{
  "model": "self-supervised image encoder",
  "translate": 0.12,
  "depths": [16],
  "kernel_size": 7,
  "widths": [192],
  "temperature": 0.2,
  "init": "small_normal",
  "beta2": 0.999,
  "adamw_lr_other_params": 0.00079,
  "ema_decay": 0.99
}
Rows from block 4 of a small self-supervised image encoder, named by matrix and row number. Each number is 128 + 24 x the weight over its row's rms, rounded and kept within 0 to 255. All counts start at 0. Numbers have three digits each.
After each channel's rows are labels from the 100 images, of 14848, where the channel reaches its highest value: "strongest on" is what is common among them; "peak on" is the class under the peak. Only what is clearly more common there than usual is listed. The data: small renderings of single solids in any pose.
# pw: pointwise conv (model.blocks.4.pw.weight, 192x192x1x1), inputs 0-191

pw.74:156074132153140115165123116120127121117140148126132126139112114157147115137121108095142094109081115173123090139134156166097141122131139121107157106129116116117099096113142117145152150110105099147166113119180145127094113144088124165111108160129128084101131057218090134114097142104110101107126105086107154118109133158102108180110110122143144100139134144106113142150144123149112128146104156135179138169172144110144108158147127133134128127132147073158146106144104133149115100142108118129143135127098123096114128089145150088148121157137089146151153162121131109114150077123155151117
strongest on: plain
peak on: solid

pw.167:145132099116160133151140115137121142122127153155117109134085133090171122134130138119114099140143102115177132123126125140154109124194137157101127123152132087106115153147072129124152131088097131150126138140108130122110102146147067116118125104111157138097161125113187170088164151119129146116130136116122147151127114109105077146125133142131111099146137130118195160125095191136126154122078126132144161167143125148130141112127137163146146130120130116121148093126144066136105156122147127121110148151151150128111132142103171155109154102138166125145103179098172145095128087111128156074
strongest on: purple
peak on: solid

pw.137:166154124137127165117140139116123125142118082102118103093146078116133151112155122130131119158165100140150097109107128110136141144113115138141112116145112123079132156103137157135168093170162138103117175131129141103100131106173146106128116101142075169088142167180128139117130142146091141137141102124162152157131150117135161153162108134146120150115138083103141068133088134135056103131160158171128148154114130157069169154157135117135132120111110096116161137129096109152152127165139101157140122139135128108107104117146095152106154125138121152174172121134147147117096129130107110133
strongest on: egg
peak on: solid

pw.164:112151118134161116121116097115155098104166165147107103130109116141127120138141136104102142076123105124137091189110109071132110105077135083136100128127122151102087157184152147147140118071180119120151080194133103075099157128152106144123086177146136116134095166145124146125130125142112194152130142135176138106114106136146158106124142143130095128108122112087152121142132159157118115112115117160149137138142116123143147138134154120108115127118104135123136101119147132121100134095155136128120121104117129102119198132156140123102119123113100138109136169148111144113152085129097142117
strongest on: sphere
peak on: solid

pw.61:144126127104150097104127090105153151117136112143118122093138144147199119191138122095147135149127110128157121146125114102122105135112105064115133090154061127128103158126113119112142129128137098163149129131120112155109115140125150134138124157102161148106135118123145140129106156079131127111110138126150103131113141149109134139126141119123134099129115116128158151137102141173127131160112095106147025159102123119137130137158161091177121135076158120142185121139109098126137134124119134131138125135067122119149112162117135160130155161142136111149174091153149126149148083070123101116
strongest on: blue
peak on: solid

pw.139:127111178139099150156129138124132130093158131107118119170123084120150110099132098105109124116145138094112098148151123127096157147092112142133149111125135158106118125116118154111076121137112123097135217162191126120110133148142105144077160141137141151120120113108150140148112138115146125119145120095084127104179119120120156136146123131090134122099101144099114105129115116104166130143128103124125154159132129126159139113156129186123129154136100177116112133103120166148065149144060110117115079138116101081130098168111101151130111117111164107151137157115122133125176111116154115146
strongest on: green
peak on: solid

pw.30:125115122093094104100115161104132091143104091141113093076117094092093095064132140127121158114127140072152137129115136086114185164088126101094137098118104104161086138148132141144148140113116121152132123146147067140136146113107096141094127129138161138093101152183123132120133150132080169095120151096120120137124195150101165163138129122138098100131095093123121157132153138143136138151143151126116122153122108119146136142141156132119166141086124097124137110099112090168134112149098131072113144167139139134110138115147115122144131144106124138132116118162126133159096110126125083121
strongest on: green
peak on: solid

pw.72:119116122152133124117165061090128106116117100078074109078090118115144119110139148125109118131122148118119130120131133118106145100099119086116116095109134137110111140124127137155162141124130167096122107122104116116111113108066133097113129079131132142112108137122147105142158140155105160148154109129153148105164116115139134143141108126125115142156132149122132157118118096135157126163146126151125171128156102111104145147133097172066100117113143151104178127141163113152158097134158134096119139210110151112057158116112121148126129148153133089108136103131122175161105115098136081161
strongest on: blue
peak on: solid

pw.133:147179158095129129124145089071128118099128097102113121128109134115153128154119118104109107114137095137140123101104128136102127150055080108153152148130141086101112119167144164140122106128162145110155144164067104159115152103184049126164128103154147124108127101125137149161164172120083105144128148140121142150120130093134113130106129147133128123152116162137146149141132122129127171107121124121145164141190113097128123165140152135120122143119144142123115123150129085142140114145116135123149122160153077148100126087122149124081129129155097138117140156114142109112150069145149143144
strongest on: red
peak on: solid

pw.54:128147125148117142146127142114147140109160147115158101094133129111025105069108138113154132158152162149107141145115110146134176135131166123135114110145100127085115135134128120114145116135106131102103174118130167104104129109125114125134113157145114125095102101101115150124153151124135166123098160110132068125155178117105130132130162145034168148147124094106148137135111145168111102150127120107117097147125132125125111121147121139176125140062140154097191160148101134155089123116128130126117123128120105121139137122116134121114150111126170120093141153147106090116133140163132154118
strongest on: teal; green
peak on: solid

pw.174:182094106108140092145114166127138160081106120158105145093123153128112129168122169083093156119186087128099124154134134110131115109118121106167100110150160104059102153102097123146092115111143115112169175120134123133159128130137131129129113113112180112104124143101100147112138148108113119123140129183118131128100122112130103179147104141117107135133124136127127100128129127121148135139078169171160145094155074103132098132135064109156126107165124134148131170124137134131108135143130136136118138123140109117116145130097108147144090094103091165101134159126149146163127114108084100139
strongest on: striped; red
peak on: solid

pw.125:113152167126128156092136162093152140151124100119160118120124159190070143131146138123106140102127098111154071123088112141132129097113128116101167136132089103120084161149107109121133138108136109133112096152131118123099127121100099119132119191124123140109102134125136138133095119134148082139114117106150107159102142095114125131110150121159122129107132112151084159137148098162095080132116181164119149138154157090116144158136137136160127134084077103117161143117118109165094127114155098134147113079188140123110134142123145147100133130095120128110135110144130114104139091197110117097
strongest on: yellow
peak on: solid

pw.25:168120116136152120117118162146127153169125052102169139105119130126133154124142125143098126180164141156119190149105100113121101108139161078103171105144134135132122147146132122159156141138120144136133120143133119134147125139156154134162070141132115166117093141140156158128141134109116110117103138122143129132160090143139134163149116118105127128161205122121131132118133086098098116152124158094106098143127116147095108111167170143148139155106125152098104171125098184126113100132117163149139114164123123142121128180145093121142114132094168129110113124184119085124098144151143118100
strongest on: metallic
peak on: solid

pw.144:169138165166126130151117160120107127143098117113173105087150162141115118150163144152154155152143107121132114150125103107138143129150106134166113118143181120087155147104074102124124108136124135121131132066129119178138112131142116137148080124106119109102104149148105126140125154140141136145148102101096111129107108114146095107107124070140118118123126154113131170136123123110112116113143113137158107136150147141150088097144108147155110123125129119192122143112223137129175096163127117106114118145138112148136140143092109087098128145154134107186170161156152141117121139177160130103
strongest on: metallic
peak on: solid

pw.50:141206145114126144114099069168136105128148084097126149093141089131122113122159145128125120116190136122147127168111126100151145133092129086110119110115133134126071097139168140140174121102150152072126127177120144150147185115085131142177091112142119202123106120143153151135130153114139131133148147126125104092138070118106146117114112114132129154123128128121153116137117130130127124123145123136135140119117138129110178171126114116174124152133142151084118117129117086123133129147153109142119093133120143112074147129125090121164138184108141150123141150163137134135122131149089144111
strongest on: striped
peak on: solid

pw.36:152117102152139120129142154122128085131120075175188119136102125141137131090102100148121134068116119110144121136132128089149128135121209112175172102151127117115133129097120127136125132123157137146105130174110124104134114139124141134109135101131116204083106123111175132118137136111143184138117131119176102117131150153155079162151156079152142115123119175123123153120117147124117147127111141147144134208138130132125159123130184100130132115102129077128118122154097101135089110101122109108134133144129111153086103093117121138107159137134168116122150107143145111113111108127115138129
strongest on: metallic
peak on: solid

pw.1:150135161144128170120145111119112132131127130147097136102158111114128165106118135105169120141150128132134143139124104153077146164127158096127101124126154124184113094100092093113138119100165136098111140109103142125106146162089137110145114159152108112092173079105133147153145076132145106126126141081116117121104146109095122165104130118125130146142169073049101131108138089127112093106095120144136149122106144157149126132131162137148099152142114099134157107117129074125140156114143086120141083111176118125084143126142145115142185135136160163123159114163141166130125149115148122121
strongest on: plain; yellow
peak on: solid

pw.67:121117128139112127146129121107113085118122153105144069111108096120212143162100098137134113087120124190099120103108151167108152158093133096136116154108131128148121134144146105126156153126145141179135098149111149104125117118095098144127123106112139145105144127148164116110151115059159133118110095101128104131133133128156132105157131155093115111142098116140135135104106128109115158135117123133120141109135116142139159123087138147138141129133145145146150116073101143175151112099133093125115155206153157074130124123195122132145145132154095118091110117109117162116115100106179120109
strongest on: blue
peak on: solid

pw.158:148159149121124124131133121118139105138129116183132107089159109162128091171112138097121117086185120108146128138191148071108136158093112101127121093158152090133148139152138112116096149138121147141172151177141095121109122131104130156150104119072133162108111110131126146111147148097147117140160123147115107161162165102113150146098114101118151138123169136106130121137135162117133096127144172114149139183123158130106125121128162124157111137118149139183162120145118136124147130137120130101084140122091138125096117088168106124132118129131103090102129138149115125136137084147068120194
strongest on: metallic
peak on: solid

pw.12:128122130099202136136128139100118131145168157153107120097151140119100112111136137170128124098159120094123104131157115142073144142116084121110116094123148167094160140132117114135107130091158092110200117147128114120119130095109128111132129127115141143165088133083117112144102124119165131121102137105142120115121129081121070154133117126154139159108151086153146146159124094126066130145139152115115099131160118099122198118121158153103142142106139160165108137112107130160106103130129134116116125180101135141111120150151164096148110129133104090103156150113134163082112086111111143129
strongest on: green; teal
peak on: solid

pw.129:121124125111137133115122132130181109118118132137120124095127134113115093156126120114125141096139120116157091126123080126140122162096075111154108101127080096134153138132105134155148112133097093162132149123115150146085115089110146142144141156144129118135098140126157154118114123146155114129065143065113115158114157123120139122137151136111113109140125098146094115140145120090130126144132115135173093132161113135143081138174123142204127109121150128133133126069113092174113117139135115127108105219103170073142122138131137133117126157165106125142131095123109164133110070107153093134
strongest on: teal; blue
peak on: solid

pw.2:133147089124150116136122129135119135092127128132058157133131151123136143119116094129115118120128140086121116138111130133123128145179071161084130174126127161127106152123142133139092127125157129161125132170126133125137041125147142131137143137158141134149141140132110122129115140132146005129128145161129137093027126083139110163075102130131074121119116169128131114115123122127126162129101127161130139120117124099127098129172101130131141111127124140126132151131113119138139137149123118163150152121121145138098129141126087096135126114107114113164101147150137131127135114125074134103
strongest on: plain
peak on: solid

pw.52:120131171123112116111177117113111105144150130120146102069100125153086144111139150144138159096120116125115107123138111119139154096100096103106103125160190104139163133157165134121144136184102127128083140124145141112130147107122113133190088150142134114098136128157132137125113149134101086101170105121090171126106132096090150124134141149126158170106128147106146128150139119129131123120091127100127185131166104115104130118146152076097145145066148100121142165131120119146133110147126120122130069051132123118147117138125134172134142111106121157108135150151121138087137145114091153139
strongest on: orange
peak on: solid

pw.0:143146111112094168102087104108134101088103119132122103118141120126075111132137168121136102117164082153135134164134132141150057212129137117125106097140094107128138141151107133146141155127133120105129111140143121134103163151126139128062094084162126155088135133130154126138101159115096128108099117118131114140138104165133139130153099131122161143145117072112130109149124112143123130134100175128138089120161108133123166146127136175177098140134092127161155101084116105134116091154157088123134086101152142106113119127141142174131126131079149144106104117151158123108128114116104117113
strongest on: teal; green
peak on: solid

pw.3:168124144093095108116201138134137140128136118099091139075150109090074126109150128120134127133126111137114155097124114123132159132085142078125135107094221120094123133113152105126130116123118135112106117160177103135142140124121097158237128124111142155118107163114154117140103123106128140144140151171084149127141106126127143126161120088163126105158137130139094092123155157109135122156150118142150141130114131129138132131138128087171130115119120118124180113130156115131160134152132100111115109100183107165119147125167123145106165134131143127137127108159129140108119133145108112124
strongest on: orange
peak on: solid

pw.57:126110088099119108144095104119108078089126110102107149105117124124241160156177154102091091124126139149131092154130134125145068161089159124109146112138157138127106160135139147164112127117156131121125117159147121112113140109123123139114121113154111146125115128132124123128132129111130121144152139138142112138117100144145127149141123123079152117137167114116153119133086128103101165125147141137118095119112085127120143155137109125082133120107088119111109081132129105067102110130116105116157104150115140129113124136153134136142157197157134146100098116164103110148162124061120097093
strongest on: purple; blue
peak on: solid

pw.47:144140134123128165099105155130142137137162111124121093108131123127105122173113127129153148124135137121127101119134114113110079087088111082087129142138136133131155162101121136126113158115119131125111112112130135131128132108116115099128103133142138134083171132133132134130219120166155110127176142167105152149150133113110141133129147146105148123125156123115113149135133093131107111141123095127126069145164124136113124153131153105079123143110120125154146141177155101034170146136137127142134072092101122123111124123152137112123128117037138146139118121123151138116131088043119127119
strongest on: pink
peak on: solid

pw.87:082156091141133137101112121148079153146111103134112109109173108163069136066143118080127132125138138147127122132115124139119159154100107111108134147130100091094123145153179132097140153121138128139130167160109105122095130098148149162120160162149170159095087108100167123132109133099152112155086144101150066123157141115089108126085092166113132131139123129098129165131149088148138131128145136163108107144137126123113097152117137147095111153111144098149148151152205120143129129142123121087104106138169122143121128142179128145115143134105134119130112129131155168130130135172131120127
strongest on: green
peak on: solid

pw.73:127136125142155127115157133140105127119120110101119142095123105130042108119136105094168128142138126123144130169081118134105049108123146123105122138119187103115114151089108104147141114148120122130087136130137116140130143111144134139206134128132160154128154114135162136150092142145121158141113132125157153159169108139090136141117155126117164114137153066118135133116141125139178121115121110158130151149096120121117146125130131045055135141062089145178154111143134135095122118124129129087136083092140114138145120124142124126111117119131132115126111143113150100126145114092125104130
strongest on: red; orange
peak on: solid

pw.168:134115145130144116120126105102121138148135148100157137130151176124119101151131113124112087163133112137118122100100131091162145133141135116122059114098098123114144172147145115119162125146135112098070140143102140079115102158137117126184113139083109117110150108121148101154137117132131158132115105142108126118132132133127085137125153127111120140087109118152098134163142096100126171146080134130112105133115141082099128144149085119124162125114147104140189105121078102122097141127103158128074156097118135119153149081111170103113118134168189125116141138159083165117126100119135137073
strongest on: white
peak on: solid

pw.148:142154118115113125167131122118125139119160129114134139113121142111096119108092111124136128124107112132143132096099119122101143091145140143133127125119148113129160158134102143127113094127121120161102101156135127147152111122088132125230130150109096100111109098103113150132225106165152153128199112116090146110134136148125142117122116140129126097123128148131095117126164127115136140134132168119139242109153126112116102105125108188112140097137089103140101132114113143158081123110134139130112137121143129118126139141096116119123107119153110111125142120101128136130141111210112157121
strongest on: light from: behind the camera; yellow; orange
peak on: solid

pw.149:126125107114132143076116170135119089095128112131123068090136136144120080090108130088127099137111116136144123125134113106155137090084112109125121139155149110125141144153121114099121138132125128145124107140148126129119117134095116122190151113115148142078112131127127158132015143152162134134136135145122142142154106123093123105113113133079145115116112114136074164152117106130144101134124183142160173150141143129156115136117134125069127174139064113151146113087128120147146123136115113130107103084165127112118122127153123122122125134077151115115143123114153156148126094191129131128
strongest on: yellow
peak on: solid

pw.77:171131113136134127109138120112116102119130117154139103093130124135172116197138124111133103141143116111142128133096138120101133116095125103157130134140132103146165094156105148118149139143146131121118152127133108160097151150125077135121120136117120116102163135145121128118217157108130121134169143137130140132163086134082108166110142118113148123105142068124157130176112105126145134123118077109152088140131135107134115133138129101133134171094128104138171109117097117000154121110127115126111089114074108137129107126145126133127151125108139154106121155145138137127148119087117123120
strongest on: purple; pink
peak on: solid

pw.8:154107141102081083106152127125128142146111143101188096110155120130162066138076139104149099106133147124129108113132145100144127141123114119135061087112127181146119149139131112114185150149123114098127165165155140145128127123102076121100157122126162160112098130121167163103120158136113112104116148143052165122162160146131123125170130109112137124113134080100124124143132122160142119158121148141158158169140136091110100120127146133120140111110120113153157143166140119127114114161112143086101139135120120144117115126133118106116094112116149094138107186130140151124102090105128085135
strongest on: plain
peak on: solid

pw.180:159134137142107141184135119115101080097099131121109125100082136122150114127122100117091128094142177115165117138121140150113142155138187119117086095147133123144104114143098159135105158111162149117113144137096129157126132174138106077138073087153154133120158130114150109083108113161131118111147141106158120154092134127129111145125118157169095131149154104159136131131106146168141161094073142169093151117122115120124106159164102135144119121105157126131186115145143086139152170125097130099106119123162132111114182115138126091122162114142113094144104158117136116109131140135127115082
strongest on: sphere
peak on: solid

pw.83:123131108109115128151117147130147139096121161156139123087104108125130160146129118129147108096142117148177125188112134153211132116113163048127138107121127092148131120129154141165130085096159155062146118165111122102125131154115114120175126109198117144114129150117128160135139130131150184127137118193145164132115113161105118107161132129096108132162118102113134111118119148187093139111123120141092136135124127160084153136144117147129136119101149090097120103103133106150148086112171142118148097146109129097139109166118116121137116133129139129107141146137150155141106135144130134098
strongest on: sphere
peak on: solid

pw.185:181148059122074177123125154113129131096110136131150081130091104144132141111144121085102166112157120159125143130111116099114127130129128155132106140144127041097128174128125134155121160136169106121131121115104082115137136110096109164140114102087151088074104161152089132122135103119136150067159124175123130142142104090111124114140113132129101123113161130143148111162106086137122129103138119136131138145121107160088122139132121135154146128123171119097122103122113126152147119103122106126087125116159153148120135113174093137126144121148119104139108129141085120121136120148097192114
strongest on: metallic; sphere
peak on: solid

pw.159:128122136185155139110128210143120128146100108125164174114148189125122110128146140134123113113121136110170090136127174169147134127134147094143067131131132154148147137154082118144132110120117109130169095131185155156149131134131158137132169115175178130111091123097108150091117114137131148118128149084094153103155109122112129127147114113139107110125145134154132125126114160122116099147167124117094118152134121120122130136160141152117147116099124141142103136125110141128136134068129163136100129118085116101150110199131109144145090138104111128140144208113097122138123172126124140139
strongest on: metallic
peak on: solid

pw.14:143102124135096152134134096121134129061117120142106135080078090123110095138163112110124124129133120122169138118161130122104160132101118116164166121166138140143116117122132111194162109124155165173113129169177133172125143129131171120121141110191154126092133132118153128121128138133134154093132186131162104181121129225116074143137153134141136087153137121120118120127182126115118128131122118116115146086088133112152147134114130147121139115115124107142142135145099118139115082115134118095123145112156128128118129150149139080131108146128128107097101131169135097109115139130127080136
strongest on: spring
peak on: solid

pw.70:164110141128111142088138109098123121137124119119104159101093105169180126154167137141134146101160136120131099127176100136087120126090131090087126116125106111118106167144135124108125151156133087113109144119130089135110163087119086107125099156121115130115151160094119121111075169077083141106131129152117115127119098149103144151118157113173132155112133099127143123120152080136126107141092118138103103114153110116124131130125114087175134148059185119155146140163129074124120109134114116144139097191107143151129141129140138177115124121160116156130114153134117098097104120148099114132
strongest on: blue
peak on: solid

pw.166:124127101114142131126102165125124107172125168083196121122102116137118122127124105136156149137131134091113148134121151100080125145104120127120082125098124126150123166130108080139140121124137094082158108075150096130142106122140070110137153135162144135134136144134106139107137150107090145112166120170154170142095113089127140107124122182119079121127151148128175077124116089145130119100138145125118120092141143114124124155169083120130109175118132121133170107125153109126132114153118127125108077132132111130129189137157168106131081104135131148184104129111117138119106130140134097080
strongest on: glossy
peak on: solid

pw.178:141108094139142136125238133126122116094137143130085118105194117146128158126137127122105085095087123098119128125163102104139168141090133102117133163191126125122122144085113129128109115166126113140131099092108104121128113118125129149076135109129164115151132110182161150134122140117118170140118126120101145135099157121099135233114128119141126105145107131164106133115153151156132086118144107142154120153118147118128126146114124113100128153098107161145119139115114139145147132111110086102124081147112132124105155109156115096136115166120111169120112148120116139134101116130108148134
strongest on: red
peak on: solid

pw.26:157111167088114118122164096104140093126107093129113108162136116138115113124110106151131148102138160060146173173133136102123118133144150127090106112139095120137147193151176100149153140142125133142155113120138129113161107096125116120118141125117154091137146153140138102122138127114114171083130138117172154100055114143138179094150108121106069116123131145135095098122122094162124156118119113200124122138133123092128081100152150125110137123139147139102136136109127093119126135129132142139138134113161139136087181169123143069137143156113150114160123122104103130152112113148110125154
strongest on: metallic; light from: left
peak on: solid